Rows from block 5 of the audio encoder of a small contrastive audio-text model, named by matrix and row number. Rows with one number within an expert belong to one neuron, the router's apart. Each number is 500 + 50 x the weight over its row's rms, rounded and kept within 0 to 999. All counts start at 0. Numbers have three digits each.
After each expert's rows are labels from the 100 clips, of 14976, where the router gives the expert most weight on average: "band" is the frequency band that holds the peak. Only what is clearly more common there than usual is listed. The data: simulated sounds of rotating machines with and without faults.
# router: slot weights (encoder.blocks.5.mlp.router.weight, 16x192, trained with AdamW), inputs 64-127
# up: expert up (encoder.blocks.5.mlp.up, 8x192x192), inputs 64-127
# down: expert down (encoder.blocks.5.mlp.down, 8x192x192, transposed), outputs 64-127

# expert 0
router.0:511609517449472509474393505508439468465500568527463478460485492539507412592572514474476478551535507439402459446489549532477523499518559547444529434533590503410510480580439488461601453482477457
router.1:552553493469454528468456515445433530426530542568441486555531519484456431586532540521547457455573518467458476465466591596448500475486575503465464349547636393404513505467548483501558464451481508
up.10:665468539516524547465492555583485530498566492375418482566560547602555490454466536505549515539453489457497481556471501525578505501528527475473421534498499574559473468478500580441504563526459525
down.10:449494445481467509471531491474497442461430506520430541506419522518391531508571450546508522485518452465468423559608481467477486444492457520533551527526527439471570455474432468463544479572409537
up.11:575521586560483532514398550497498506489507452440497474481505517471456500388567522477454436529531531507468505544535432553603456488487432488511513429462651491627548531560483479476518550426523535
down.11:488504571526474467507566447553511539455483485588523480527532495408537524503505478494484527504558445538408569530538386548438389449583524375496456489533510439517522491502469479541506438538445494
up.12:516466517454531537539570509458467540479480510629437465513475551484581515512479538532407387469532506451573499551550498551391562502530394510545466577560468482489536637528518562489486528465444531
down.12:445455492477486564488463506501657379502514489416495473492441569558578412523551498460467464522473456472555636512513449520445549497517501494559443543498524470550549593494474587444498505540601461
up.13:455494469401519476458432553499463512527529525472555501474501472534470498477538400497527539497611484488495503536511544489543510471502487548524556529497547498588485447579585467399520475322559487
down.13:557457455478480521499468424475446505484507500438535539461528497544595522546496464583522509510440530467396535535409431415548536434441555507444557552479413447416538470455527476475441577531489443
up.14:548532462439506452519514458454516440447511486486462539552451519495500482551426515541489494520436497520510520439507502474448448508517511559454513388485561561485498462439452518514463458505447423
down.14:493518538455466492510432534564407557529560463447558455490546486448499485530567470456504453492516559509575563448559462460552537533517467471430466490542518544411447489559562502484517502450519545
up.15:515447489516536409606488398517476520556415514528509451476417537459472501531510484444479470558453493510527541460548538427426530428501494474530511506491505458535498501430507516591429497496451633
down.15:498523441532566421488497464521526450443468490514558578498547575597455563510598441551462565514566419602580504518487382468564484544474532433414465505557502574484506528568514434418564472571427484
up.16:493439510425512499443589528498533599456491481575464454519436471482435520498613563510482598487474542382566475498584433512418502576498558565532497444513493471462498451568499502516450445441507502
down.16:415471536551441511537475496471592434524555465593571488549530532540411489490514545436478443555473491468572523525515489457497416433516422550480464482490407564586470585538526541455490486468540540
up.17:518448518559497538456409523436514448531585440441503554513587490573462589484461479529554476469508497484404511472477430524572458428494532482476501573429424506578527409408542422493667580409502454
down.17:516525512584458475501531533507494570558596457504479449512566565458488404536547520492473515475528483514498518490550467471499440479545419558481549531445577530492572447383470525510502491527441402
up.18:549518497530479515550494403523485596445491545451536537510517458456499510518387518449469395476472533598502520523532412567556504435523621556481479510549546498473571477581550565536509474491511417
down.18:487518464494507483544500481407486471472461581449514526620479452443434539510468551428454520567444504465434548512504549563493450431547474477459439607487472460526414473501556576503470550472464426
up.19:531559427506530509503483472570472441555492434465508458414523514471420484604499535490456535464440554411551533524509501495532517563512556580411528484417444454509355594503506462526537415518488534
down.19:490459537518490522505524498493549517449497499477456517517497411477402526494472557511496539500516557469471457514477491556522597522500603513487441553455487487546435571492520465439494541520506537
up.20:572548487492523596498499533455512418472434505451527482513465547516510509511492496607434451489438513422321459510519490465509496586483397556489438416484507480424508482535444554521628448458495490
down.20:506502556449515502502577454411551568559525517479385494485538616383493412450431460443398496447473477543519518470512478521460428475560517538488499490423491487495520563479580470516478459581494558
up.21:526382459483535496504400520450523470499539544542496445595511440532516503516546504599537534485508561561447626496536511509433448442532497543537522487545505486515539476501525552559471609453499487
down.21:477556477474463591497485555537405566493507530551597509484479533563589544516501472446497479504583505535427456489455552510569527491515526463528477427466522451519502503574560555465490465488505394
up.22:558555475492452482539428568484500464543522461489563495512548492576488545419485532470525619496448462553525520481496486567483516528469518637495474531556553381514525452530505478436472493532516510
down.22:472532518467499466553538464488521525474540469593519511522450511534479520535494504520506450520458515548502525492490491479421631497532543502463466514442617471531524418447441503524486500557511528
up.23:531466499529505440458516519484589530481500521502428516500528534492434631526504489466480567560535579425526458517524537513553527458503466572495484564579508470497439508492501314503533484548455486
down.23:547538461504412458439443503470544505466393471567515501445538440448535511469491401477442453505455552496571573546474571496589523562429473456473443479445468538542439554463498541439495525589428527
up.24:361412498527437539515560455496573529494452556476485452462511575493457564540583541530558562515478419497525489574441606488620465553431477595480536511444404466527432501474540518423463518490569451
down.24:473568455489434523457524554460571440440531486481452509475557595419508442457524587533442585541462445471500502536540447497503448445507402519516530451538430559446479442491500531507471521478536537
band: 0 to 250 Hz

# expert 4
router.8:462535492486563475509429503512456486529602605539540505482473425412484533422510469461558524472521499563571561576533436467506597454504340480485566529472516487596509492439486451473361470577566594
router.9:405545492431472464471488445384442454493494438584516524475465447460481573504458460379548627487535504521605568577523466450546561501444381470505549511587568497609459569490514537579357505522501561
up.0:466550514503625452505473488499565491505431489468462520492549487585480501432524494607484422573521508508474506463518450461441566428518531476553568331448538505442452528496528560414515518436552500
down.0:483529464483540542504563428564450458535452430529408469465463545502488492532473540507488519517477456446523471483442441494489544484441598466488448431381541561492499484462547475472567569530631517
up.1:538468535500427553486526451439509589445468522333427498481563454563468547351502520464475538496522475468440442605453581544450504553545535433523543575409534515531473503548538466506399564474457478
down.1:575589504466495581506526468424435594508559538554434499446481433555528602527467469590506504580498549467524503509481469468527480612541602576517523487485536436406562440486446505475427479493470512
up.2:447482455537532435596531551438499496488436527463524469481542498437445494597411434524512444500548456557420472443469521491518535415469597464474525574577407488525466588411527484528500550484567476
down.2:434512523490337515463511490649575455486455530470407435498410423518475481441576485537471506441559427478507412538560469499464548494441516490500448433515609520493563469534575446551470522568564512
up.3:432521466577492532524570503568475555396467632587528487506360578475513473569421528507517489531551466544533536467535487476339487444507512544510464536401463523417538390539414549562531557472485578
down.3:582385476514511482519518491501413522454497499462456487549556425456422571504460498441510512465464510438454527346641493551513511500565433499541552548548541507410543481550446439494421476512565411
up.4:523532553468503460485522519462448507497589523374487486475486553541461481516589540497530484543484467542577471591513538461457552522534471545506523503551533392510513494422494503583515394430554550
down.4:568442481482497454537403530478473453534449520563455473462499594479462536572501423555501561434510476451497487473565509583398535551438538528487631507515576438567460531568539523458479457509514495
up.5:578472519486514507519573448534524514483471520404483598516473401493486556466435540487500424496444491583410474494451550497446511480509457437539514550487485507530440531482486557493555580447536531
down.5:582464463464537490518454486565612528453438537503542530504416395605553484500468446505505521540505552532524469465500394536531482523461547473553404496496450475431482466485549492574413421488402564
up.6:590482495428502407465499491565530507552480556449495564486471444575483513468444635474406429502502542419560410563488405535413569513531498496571543456516417497500509441448523551492358536449532510
down.6:533442457430653570480525551424449473485483464563560499514447452494547517470505460470501432475427445542477452445484461532509438528462509530510513450499513453446504397476587579485469477473553544
up.7:466535563560441438547493480473491544479476517507458445548560564564513445435461476534449508463594542501556455562483476489496594529537422551460470570512484574502564477429428461460527462519484467
down.7:551442522550525500538537522619420532551448479521543533473539415527440551461443450466470504507427554479501522383497566559431547566581517513497483485531542492476569575502487463469448487454591465
up.8:520518518445363474528423434492431502489470476483518444541524473543535532470553494497418522421558516436522418509526494472569547568518531575542475500422573518486517601555480546417551395494530516
down.8:446466513561498517494426437551509477472427626536528515511431435553534421461518469591469444579463415555427631512546473554482590421519474512604495484518519430493466530454381583461439503534431493
up.9:571478511497542614496417551475454588536436532447575440527508501446437463465482539426491508443480472516461471484442447485497522553502526447481477522514590459450554624435393454499480503499462515
down.9:497532511555348443534435517528510504550566481492408414525511516529519560521528553543542576539539506508479560457483622468476507473464387491439435473524573553544511455523532507529500486482494605
up.10:493551516550482422578467540412503474502492522444498450471543549551479522352440468538510441453601501478537477531507477483481467463482505577517509519483483517508506433443510543580522552470532561
down.10:552555476432544454481431497591461482489446493551492533490472449499468498537523436479496477488450497475518431540512544506436526548451484574553527378431456498563593492520490487504490532479551465
up.11:510494498447558445585475506519521490464450451555421439475512474507598485586589457492521485435551530513456438450500432476399557501450481507497532601523497490411462608505481548504527546616491493
down.11:521524490519519530483460489496478506503544603517494478492567517523561494503560542477528579463531515428453505461542535509421429451526584545444531502482551535581466470497491523513497497560419458
up.12:541535571477474490479488533547508512526477466531486511556474463481469441455532539531440505511508542507534466480538443426532543536513498667470529446514512596512438508476484555550428440551533401
down.12:434525430475562479470506500442494420462555543491493467591546506558537492472524458473542525471510539508512499524442537506546476543528483497489558527426495502523568558557510516553538422455467517
up.13:545461477484580525511507535537440448527482526521503556456413483509494555415422505467470536506537434512626478484481446529469472546492457463460562426433664549577454453425551479493437428415512481
down.13:412474431543499423521487509359458426443483445516554528505484486356453492534503470579420616525497624445564468563542431474472529550484469514494500545526499553482499464491507486559513483481449532
up.14:507488442423497445483459426469472533554509597476510506558663506451501517499537505527471457497462551599490462559492494486381542546496389492468481524529489493438577436495523431470571540646577445
down.14:521496557460513544526577411463540425545460557552605536495446547498441598513557580501432465491523532553416525415567547387465602440530477528516476516515538472380605472472543489529487477387521499
band: 1000 to 2000 Hz

# expert 1
router.2:523634510446478554442539481492527500488469514519520448521481460584488532526458525517473568618534456445455534475442415459528511529548555565473502413482522618598491478470466476496544410449456538
router.3:476630466531527516459504557535483451520463583443499541488425499579562543442564508477519525526435473593461496518464445498465553531497436542538480441420487522561494494457531524416520425517515542
up.0:537505426514503490549484469556579477466501489559491512492431497453407485526550538529480500464593437436454460456532601520579459550530493485431494459545512546564438605557540664457541477528494459
down.0:551546499544538491546431541518521475480490463377464509441523456466514443451558491563556566466501434405497494417518458439532483415489481538491508503554414464492559472486465559528450525500420483
up.1:486548429524412486524454395535526445504463550471513466453529592507508487499418492455568529419499535442557515536490591507497541462490648576539507547549495420504419527484526498438470511416478490
down.1:475487420527558552564421553541494427469568531530532553395572474509510509481494400556488490579514534574453429589443449505340524424429440530517474429446576490491598475509548460436478492559538479
up.2:539450376479562477498548648452455402514517399583487495455470606451419589497424380559526545554554572490527567536483482468436456494505550434459468432477415535556489481477493423487523420519536555
down.2:533578371463487629517508538524531495525448447530517358547566517499507437535520576493488483470557562503563440591449513503488428526449394466546562525527471478417529435499503418516478511451454502
up.3:578507540525534553473462490487540587483562426589491529505396433512496575530458454501568564542517537456516497493528398455498577583538488547481486480508421576541443466480475450508552543506476619
down.3:509568479522577501524516511589416522483496470531586518474565560557548495414538576439540466530524522350535522504481494562563473465477504475446385484549506476483534575522542446463475461567462513
up.4:526492423488435466473538514565463562451390465544455508511439469565512484458538551519491491503492389562499441518433518486587392482477505516507507509426478488462466557549548575470450423574569486
down.4:525429541482485548380464469522495460539392460460432529426397479514494534445464430543486452549475368475455466622496559505494616364504559535493510496557513546583537492554491457514582562458527449
up.5:510497482450446491547525449444437535531514605498460537451575425577481563458451533553495472465478556497418428546529546456507490599454489553515398473475533480580499457445474526555542579392547524
down.5:485578454448473543494396512424534509352483463563486470546437515472492593502524431416524497500543493508534557462501504493483425530431484541464542541553439435501527482542456452555556512424503642
up.6:485574500526459542627496524540488448507463468498558435567525434524471554440503590471515461448505465565534511533527514443508503424507525432485548575464491498474510529466559427467511469556459496
down.6:495450487379441418465482566553488521438519521439457529527454507524445563575429529507563491546429483509568552522517470600541541462565628431455508564503477478566486455525461462454543503564574483
up.7:563502490523463538553567458544530489438514434543503486504512492486556608474438515563454502606499491504533499512525489478489547535515552465464480407447456517491592618608550596433590493497503510
down.7:447509460539548518481482483503391389509448542492464526462436456500485387513443457409505527515581455450625493549544492539533596539443478462584511493451432567566572485491574464443446535491503597
up.8:453529518519481496555468524535413488496509513476472504516533563503450558503378481429515505466397520576597558539444449548436510440495471516434557599588457531461436572521458464562508404548568453
down.8:410584546474540513555473504566519513485535450452582517536522518576546527490467441443564476425496474507470401559519446477487472457492509535486428480507611477436530517539538553578498397580509516
up.9:476556528513513501486445437523447517551584506450519469491447422460434489531497526491499500485534452559456546457533430438510442522502596442471530484429584543511540568536504600485481556532467464
down.9:502465494520450518560467518399620478513614570488493567490529460519490509477433515476557543480578463468534482573493435484524551582487440420485502480477554535522461405461535514485594521457462481
up.10:521633515502504568423501558494487446496509464434507410498518523504465483455506446504527502541577513475384485453515436554521579426477586470515473520550428517496466425452487487508654370524441529
down.10:548490331409483485501562407436439537471487499552509444516646503513427521394479490443569473464480523525473504574464375510545519570501609482483462501487603454479490532514495509540481591603481450
up.11:448471537502495532509546553451485553485518464436485473554526410579567565512456655463514482473417581540471503436449497508467497497533516457441482480509447502492518538516446468373558532501525458
down.11:495519481511539486478554488465453524495445455468451504484545605603493597546511488465502490475512365543566481479517531463574433545393566552514418442545488435446491577464406541377486491528478480
up.12:558503469535528580478483477534504396505520538457484531477612518525522513512441487470473541478546550542330449503407526473520458557445460445566488469410533527576492590474483513542556497509554496
down.12:550532472522381509500556420402436478449491470464530497578517437548473552446514420497466514435501492578478484479527516462484598558497501526504475487532365494469477582457562418580447471453527543
up.13:515538424448524558554507472474478493506530542489471520508516430464433502527452532503548521483528560417522565445489439491499561443510467500473507428566601498496497514478542591439518554616532486
down.13:564513449489514486493498485584516400476489467542518470498549565416445548482554524574455482576626486448456506494474512404483528473470432483453500476536517501589592565425572538485480480547525602
up.14:482557487504434543546506420432443502410459363471563493576529564444478496490598394476461536550531511420535488568533512537475515496495444530444527554543521494506476494471501548528545556554465457
down.14:513452494474479510467421479502471528488498541551498558572473604521488435411559558587474499474447526522523582494453428456608527470511544494411596601479391486525495541441505449462511511585495473
band: 4000 to 8000 Hz

# expert 5
router.10:510534535481578539440500493447485450511550466601529451523514401493461455430468532505514503535475482499513393499513533490530473470537470509439516356532557474399413583506492593466568504493470524
router.11:499501533469503521451548542416502488446555485551451542535473384457496486448435488492484505533500474481506445456508553463586496511522512502466475382522593490433498525456503615535565455463418419
up.10:563514463481515580568540420491468505519434494567430555518549536477549531501412429489440446548524466538434511559512414518390475484483462470521478485494560539527379561566562435529474525542538555
down.10:446569456560469388488459438507507534473592486440526451534492538491530535551478482419507458455521519493536491418505418562564466582580444483562591417570557532506436469501513503468570501482527426
up.11:460508460610432543473550559465515508542533541502475537531486483532501460529577461457513609465496446540488562554517549461512515524435525456523459532539483617564472484550543450481469331500523513
down.11:472444488488529513495509480560637448461535512489545470551454480391559602487512548511600490489482505520526514452467482373526428412461571430470527461491410465422457514461496507546481360495473474
up.12:439496458558442532510495406548439576489484468386516513517477477557623426498559508503494477524526541501529454453538591539367563634511484517491459465558513515426489566508533462530559490564482623
down.12:497454484506552550455521464550517552548538380479587488598515483400511457465534505501520539439450573450424498464493446525445538471525516549450461508647527508434445541435383492510461509525518505
up.13:566432523518487433493533449494467467488435538483489499436483518566519620489541487520573481533512471501428502474543490487575453506521522577482471434566399535556468509457583462486509479463499513
down.13:487559572483477545546519533403514598458473509454500430411471539520512478510415556448481534484604479547516542550568534528474507583403519435432379537482442498532489566491458497521436509467510531
up.14:431438478501509506467554510447470469507430480493478498460562564542459545457538558426471543488479438573566435427503522522571463513482559477566481474499551480399422512558522435480452487507481496
down.14:449452560496547529393433525462463485489449468477400466563511464547592429427484497406506463545564421539446471462487588542546532525476439547473435456515534472508536479468491462445517432444494493
up.15:486563525457433475475599531492528431535497580402489432502520530518526541511494488440482448563501461514421610542449532531603503425507478490464520494429513542518463453499446531481595439488484505
down.15:473464565478406592458480444527507551493485522495455593465482427550471478540485460520480508482458555547486587538523600457452457496487517449452342461502439455528465575516490408551570515506554514
up.16:605525428513506522535446534525514536479615523455510476609455516500518456462599502544501516477455513488488527390448595481484515530412488530548548460420530496443603477462425482448420537516527506
down.16:449532571562542545525469456513555557450496506563477446537502554577470395579573415556485495510481546536485489513426515497536432468550474446517555426577472518499494484564522526522414547511502485
up.17:494440430521497557503471537478461519450451541474458476492540482399517476537494448492453499508454582442515545491515492555537538576460401549449432574435474441481526458552511592446483549564542454
down.17:453459510413479491518459585577545541557502459595475486393435493483518569486542491461438575480518595519475463495461525557497481516608481477491621547595520641484463472579500605586478498512455531
up.18:487508492523578515519442506517440528503427505597515434485444525466498487509488476497471564443441566517574558501536488479504542568469481497466390549442507483546535522607494529559539439546531581
down.18:566562478524597529429397401552477621432548466387578533441500492520453605497633579534489453424479493519471448450515518481460511486589478548501531514472510422426549534462515525534451517522441381
up.19:546509496541492510416368591484541459481509454473453429531594495475516431481574567507505581477591477514519456386511421477474465460465517395500582443511556492468508477479559437514583558373449512
down.19:535527496542527440454465569448501561414521581437499509518525501367474423416422458583521419534546475610496458441585435487521575530435440554515500437451567514542504452446492505527485477587513517
up.20:554422529594484434532487529467539517516500461456439494493551544538493517484469473415448544502563531463522518517479459481447531542483459485407469494565495517457527458455488460479596443463444473
down.20:464527469542493549519509515407545516506467525540529482540479501480467576400473563468483434503560508517527479513437375516554515553457595499543530527461503433614431397467557578461529414649573455
up.21:470521484459477537480492557536477503430440523489564449488507477482492500505424478463518598574542495523506534547406452486577472479513518488543472545554466556578499531526428407425464536533441432
down.21:519545552437461462494536559519549493506506511565552509464510485451504455574421507456512501466364472550536489516436563551443533388482604426512430590535450538526518417575622400492492566475516429
up.22:488523443548553499601454433564406504525548538520491523524452497512497690474406454476498404496471548497429441542550510478503427393557470472477487480508446522491476544511567544577503572472530414
down.22:446479519420490475524426507583465540541525530637493481536548503492560519497518382425536509488479479463601549603366449458512432521510427499502635435413548556538617532467531431516555482440525550
up.23:597476480587580483507416460528477460485503513471536452462566509574547559415426514520573495528440432495515540373471437502502430476530403477539483387572447462428529472471476551492557436551483478
down.23:541545479452502563544452533435557471479524547513494436478486556448560424414559509450599562508432465499463526513530476556457448544500567522549478446476449455500484483554540459478513465541463463
up.24:473492563529447364569418519544522497477518623539456479551542483502506601434412504511494432455360489519528501470512493473440463436546436508477585450416538494462472435498519483565500488446497522
down.24:454478497439471455455511421589456466427493586421435498569562585428455491555527479516536557509449452574528494493557484499416489527465469484444505399407456524502486515528600442520492504523474483
band: 4000 to 8000 Hz

# expert 2
router.4:573582514515624498441549547438508512560507459518535519449441528507475505468602484446577465517460468461522458535504488482451507488499535483505478493526518488412448481588419455496527560579432488
router.5:522568508498614513474594555473454430519552546521504478461408550525445491509531540464447504533462509445513455521506492482501421448490551477436512455449529538406482459612442498497530485537491484
up.10:498498531514480567503519419558500671455523548523459575466518526470449648558442507483500588483447519556466479518452437558519488439467467500527475536539460419615505513428531556518487488455483514
down.10:539458546439464482513505375535581480432481516511522430457448584401455515448537473518515475532515532519487539520462483427594481492532527523507556479417503419587480421491503482493515479475526507
up.11:585495533539572484447516473507547414503532488506608497480523547603511548489478458485491423506461448616581508489490442494420512447513676461591507545519493509486571516411451446503372514558479512
down.11:481464500477542539469465467436496434496558454393467511538465535534482471486552566561486465485479495500446536484583500528488560437505520476546509414476464465517544552509490561447460415504518526
up.12:465498478566478510473476502463546480432530548431506484524636544413523491493469502493534411402472451478510513531564513494642511430505493525504436542446442567551426419582491466446484494445493534
down.12:572565503476524471461518560552536579504498375534585589479453396548580508423523482530561474517439450559450474556551504451448421471517533506486435502434544458435483507476495529532482580454569454
up.13:468450496441535505453519549459449509456491504484437570529511564542503500583568436563497583463492531452543536525502593519489516499537381583502524432426513443602499488447442463552479502389503472
down.13:413402515392405430537461460532513560451484573482502497421476404513511422400482506451511431520538624502444497546456521488504449532444553511482402527464626499483515515560504466521523400530451602
up.14:446461492488432565516529484470548598544613453464476497496521519379607533576426523527476414541465542480547480571515572454488578467495502583518563484422533484529519435534484555493564470440498510
down.14:529533498530591543466506551522407460448492461522507457431436356504440472563464486452443536586423510461511421426456418483469454521377573560414441479533459472507619581482552496516493522523539506
up.15:467498566541547509480451514559537489440472629523476385483502471502429443450525488473539536582568533489534467503464523483469385541519518523437581537492584540478567488459535536446507474502488557
down.15:532523500546466505542456457489501514573454495477491591523567591521503442554556468498497412437553515470419545512524427477547562513493693536477499470515508573547513457437513561538529593487462564
up.16:467514447569502525508626480478558558497534359429500526482562528444490549530500484518505516467535490499518517485436466499423357540534458503530526496475524455530470530507501515518479546528461517
down.16:501522510490475459513541461514538506476510470409546554461446484559495510486430566519517466458538455386485541525543389531512489463502514520447502519476550475491439498419574542465476457508492344
up.17:563550526459522460506534582496477532478476577500435430508510490520446458426499436507467558543520513440520531462522519470604665552502482515473404585553419519520523447498523479575479474471514487
down.17:438518457457530479534545441457468342528548544463424458440428533485513484525625502603525479518417547550524479452529571551571455487475613549554464566527511427479577451424501541429471596479489524
up.18:369503439556535508441438588500508629552580529494453496479542541464528504591480573512432464494478483472500523512422526437590534421481515537456498493442533546526572438480551531447479476428533434
down.18:433555467486533515460492446409494470550511476609540524411426360552554457446509525596530578423475489459462451531372451469447452519493433430460483497465493487540448549421454514547400509522459504
up.19:544611493473518465528552520584577473471519537492542535498520518477499428521605439569509444492460430443507460513501491530514458454523502474486460457428575507541407414565535477413589461425521538
down.19:393572375441586466443443574487409597436584439489533517459547504516548467509515495568486472553442535530578446458452363467549478572418545486473479461478513491492514500598514564451460512518530537
up.20:517498526493468459509512542543420502498498410516597479468519514560521539487448498508543539478449481500512477571516553475542380475480401525538517454426569536512483605488496448521552477492507529
down.20:595392535491513551527576557463558536354507456446551470552616531494546480480582435516443511543506498597428401571505540432483559545421451509520412497529528501517568554464562428459558437472527421
up.21:534524501504482443460503485492488379537527511522493448479452592530474517540601452547506468517507507409516486531474504459392502528515457511497538547502609547493452537444437498482514424437515462
down.21:489507511545503603565475480534538582523514530486451551446492479547470542524447524519524511446516490562392571494478476483394493540505476478441575410481527497527475590451539515521476501548443436
up.22:403499549346551444467616521447536511445445490531536502539553486476520477624502517586532522381568448529478493448496476480585480457509448545474533515581532509544460448544552579455586547507467459
down.22:430513518469497410378543456498464408496504440564508589494438488506476486521482502571513516509497490566463428592421520456474517591480452472495522445486553476475523526509527531420451487445583487
up.23:571550469444478453392457423516466468505564399487526532466553464529475453518458496515518541458569474535482462475470435521498448472519539465482455466567492517453527544474553541636563413476539513
down.23:428502493535484514446521442463402437480462479472566616483444511499489534544580506485507502437504453488502506431538521447485515493542494556504554348489452527437479524440527423554461394446491422
up.24:450423448529401548587422538473485439482462599497496525518602479457517532467547516523467486559478610410549554568530510525464499467475531556456405464532528457454504527400503485466572439480482500
down.24:433523558472545499502470558403506498482478528566560494517467481533538590509590520586528465539475431469589488486522500481461528470524545522418438431506501376499509536564521448514431508395485521
band: 2000 to 4000 Hz

# expert 7
router.14:392547456463539538504384530492446457552473552510551577423405586494493475522458548428485511538430461511552440442479535501548469550509472497452517413497490473484533534467445560464618476493551475
router.15:385538492443460543459440454473452557502503530530573388572432531458445558511425462498498552492499461479539452525439557525516530468533509476446503461568483442413564578492505530494494499478491475
up.10:430508492549451474521406514454561512539558547492568529484408455497562530464485507452588507408537554538519466542528417617541585494492453565490512455571442512432446529426575473450443438452520534
down.10:535434523508488506491548406491568462456551571528512499486476571422496523515516526503518497510563456409500555571454472509500486552504540546590543437408526538479563496564467499576459476468545407
up.11:507420528558500537504589538540568473473551561569472539427563541484531486642503490539496518459520442452505466473470588523505439506509528493566466665630525492543536415576497535406457490383522493
down.11:467512542522495522464553538601443465543460503453561537436509382509458394413470519408436366520545463562507540526455427527497547560578421506522532563527461546469468506553551392486375537549521504
up.12:445465475444578488498509435417520505438408519515458572530570502525410538500570479512485475609594501438560482479497505507483517506523542560482541520603527565509375502456554457498476512484511408
down.12:591511440510488526562506512463488481475460560536489451581506577549517628524586410564573450447476410341390501494465540508612516509461492488458544577477473497498457608588508512529560430514422469
up.13:552551516500329567527522499478489575503518499500588459535532442502500465553487430432481373386500492481499536528441478506444431570483496465535476500483431500588484549522457489488427544430505498
down.13:460509545569520491445556508501518418484614487466530539498517537429460534488529531504520476559598466523461500553492530442475522470546390573475446438555459517384554519511595439562414526575522531
up.14:493408478421561516574454546510453520484430512523491490489482483467384528419463448468543588495522467442464554530514577489503580595475570546545517555445391618446519495506466497576467473538554449
down.14:480533491582507466412557527481428513476406439518522548523499517464465559462472632507518451492502444505408431434425424524526482483506531477617550609549546526546509616394467488489581437563554486
up.15:613517570533313505494464497457476428454561522433524575532507473617473452512411503548512445532436456481620467464534513463435534554455492441449479492460552525514494530540410530506463440553509467
down.15:403552423448621539550494554492545505448503451565483466464487499448471506508513320584506532463568493526460512444499535503460544511482455462505516436535541490509507534481388536510536539518483525
up.16:466388488452501495544560488433412440587436522538471458504567526470530502487476502493493482467472521441563502544512495510467431493543538453490546410537432393546531471505415532483556466480513530
down.16:585554490442482469529635415568483436505541529439481641522473568537543494520496548568546457546540519529402418488402450423524502480501443563458533514484582458476502471491513486577484426499501452
up.17:434424514562486416500470514524547412564488429521473491462579545512476465516515465527510506499404502462475471471489539507491510489509478561459548645524435512348554566589467483489489496552513544
down.17:458548575547483606531483501492560582438570530487510436493529541466412512564443581498499573496517536453516469456616467455447529483506393466497432451405517518553502483530447483482443456501464476
up.18:621426468493477450514577469524455444500529491555454623450558647541557451579589485462493571497447481344554484585513388496518440571517481454545518506523564490503498565529522490520481485558453457
down.18:606512462477575439484522537565555459449515478453522572501544515508458495487506515498465537503497560540454420473520428497525451560405512494528411486474591519535394455494437548543481440489494400
up.19:483476454525570393500491487527448416480472594441569521511536618479448404510470518535468423494542564513512390508531409471428440564528642472575462493477471530550542487519486495533458536429520500
down.19:442565487549601514544481511400513539442501499432518400545533488493571510447452551513496593505447528551453472470546514460500508478552534460467438516486485490534470613452520516625418456494471416
up.20:478535490434437566546439545584453495508462573436554538487518550552497470544522489504505458529494572476448462523530399476575491547472467438505491434487572450556557547445460485519590481599515536
down.20:480459501529617539592502634512558486469508571557516409515445577569567522504434478441482441426452502626596472437432551427492499503465491511395453479477539506511580580557499460582451522497515439
up.21:513504523529518589467557426537506415552426466392518474489495426535481441495482484423479459490557455443423507476502489461457510473484474489434476426527495467446390502438483627527510491492497452
down.21:470540459512500563508481516593555508556516438489490505516467575545521545571529511548420513486470548559528516476482466467536569408560540391482541478529581391527620452469478462511370523468486564
up.22:504430520534563464446373452495510496474521516567495480489460483584535445563435597518458565454392487529552426449472603510587500460503442532475561511527520530446565530531494457423454445511528536
down.22:416406488438568570536464376464522486514507494463473585543519552577534448525500525463504514443469490485505512445570465492421527477482542495403489496576566510504534517536574499506426598528399528
up.23:426570512438427466514463496442532506527401558523495631555413570558532450533522535502471530483434478505540533574528570527591536506512433548549436541451427531580506430611469533507569486430535507
down.23:435536546521575472428519548455450571450584582461535557488511622446461529543502456525467511501513510460454483495429500583483440498468451437578453389528572430427519543571589483490494537422541514
up.24:523534521553530484543458514466459578514536473421417451540422501418544494550586550492492596492579502496575494476446448504484514538500504441464401448537515524567501486451529443547544449547530577
down.24:575534512430520510466448569535502428498406515487392498444457497435472490454481419430413524477569488499575485537487525503584480606482550549467457535468438444581481528530478462419578511549503530
band: 500 to 1000 Hz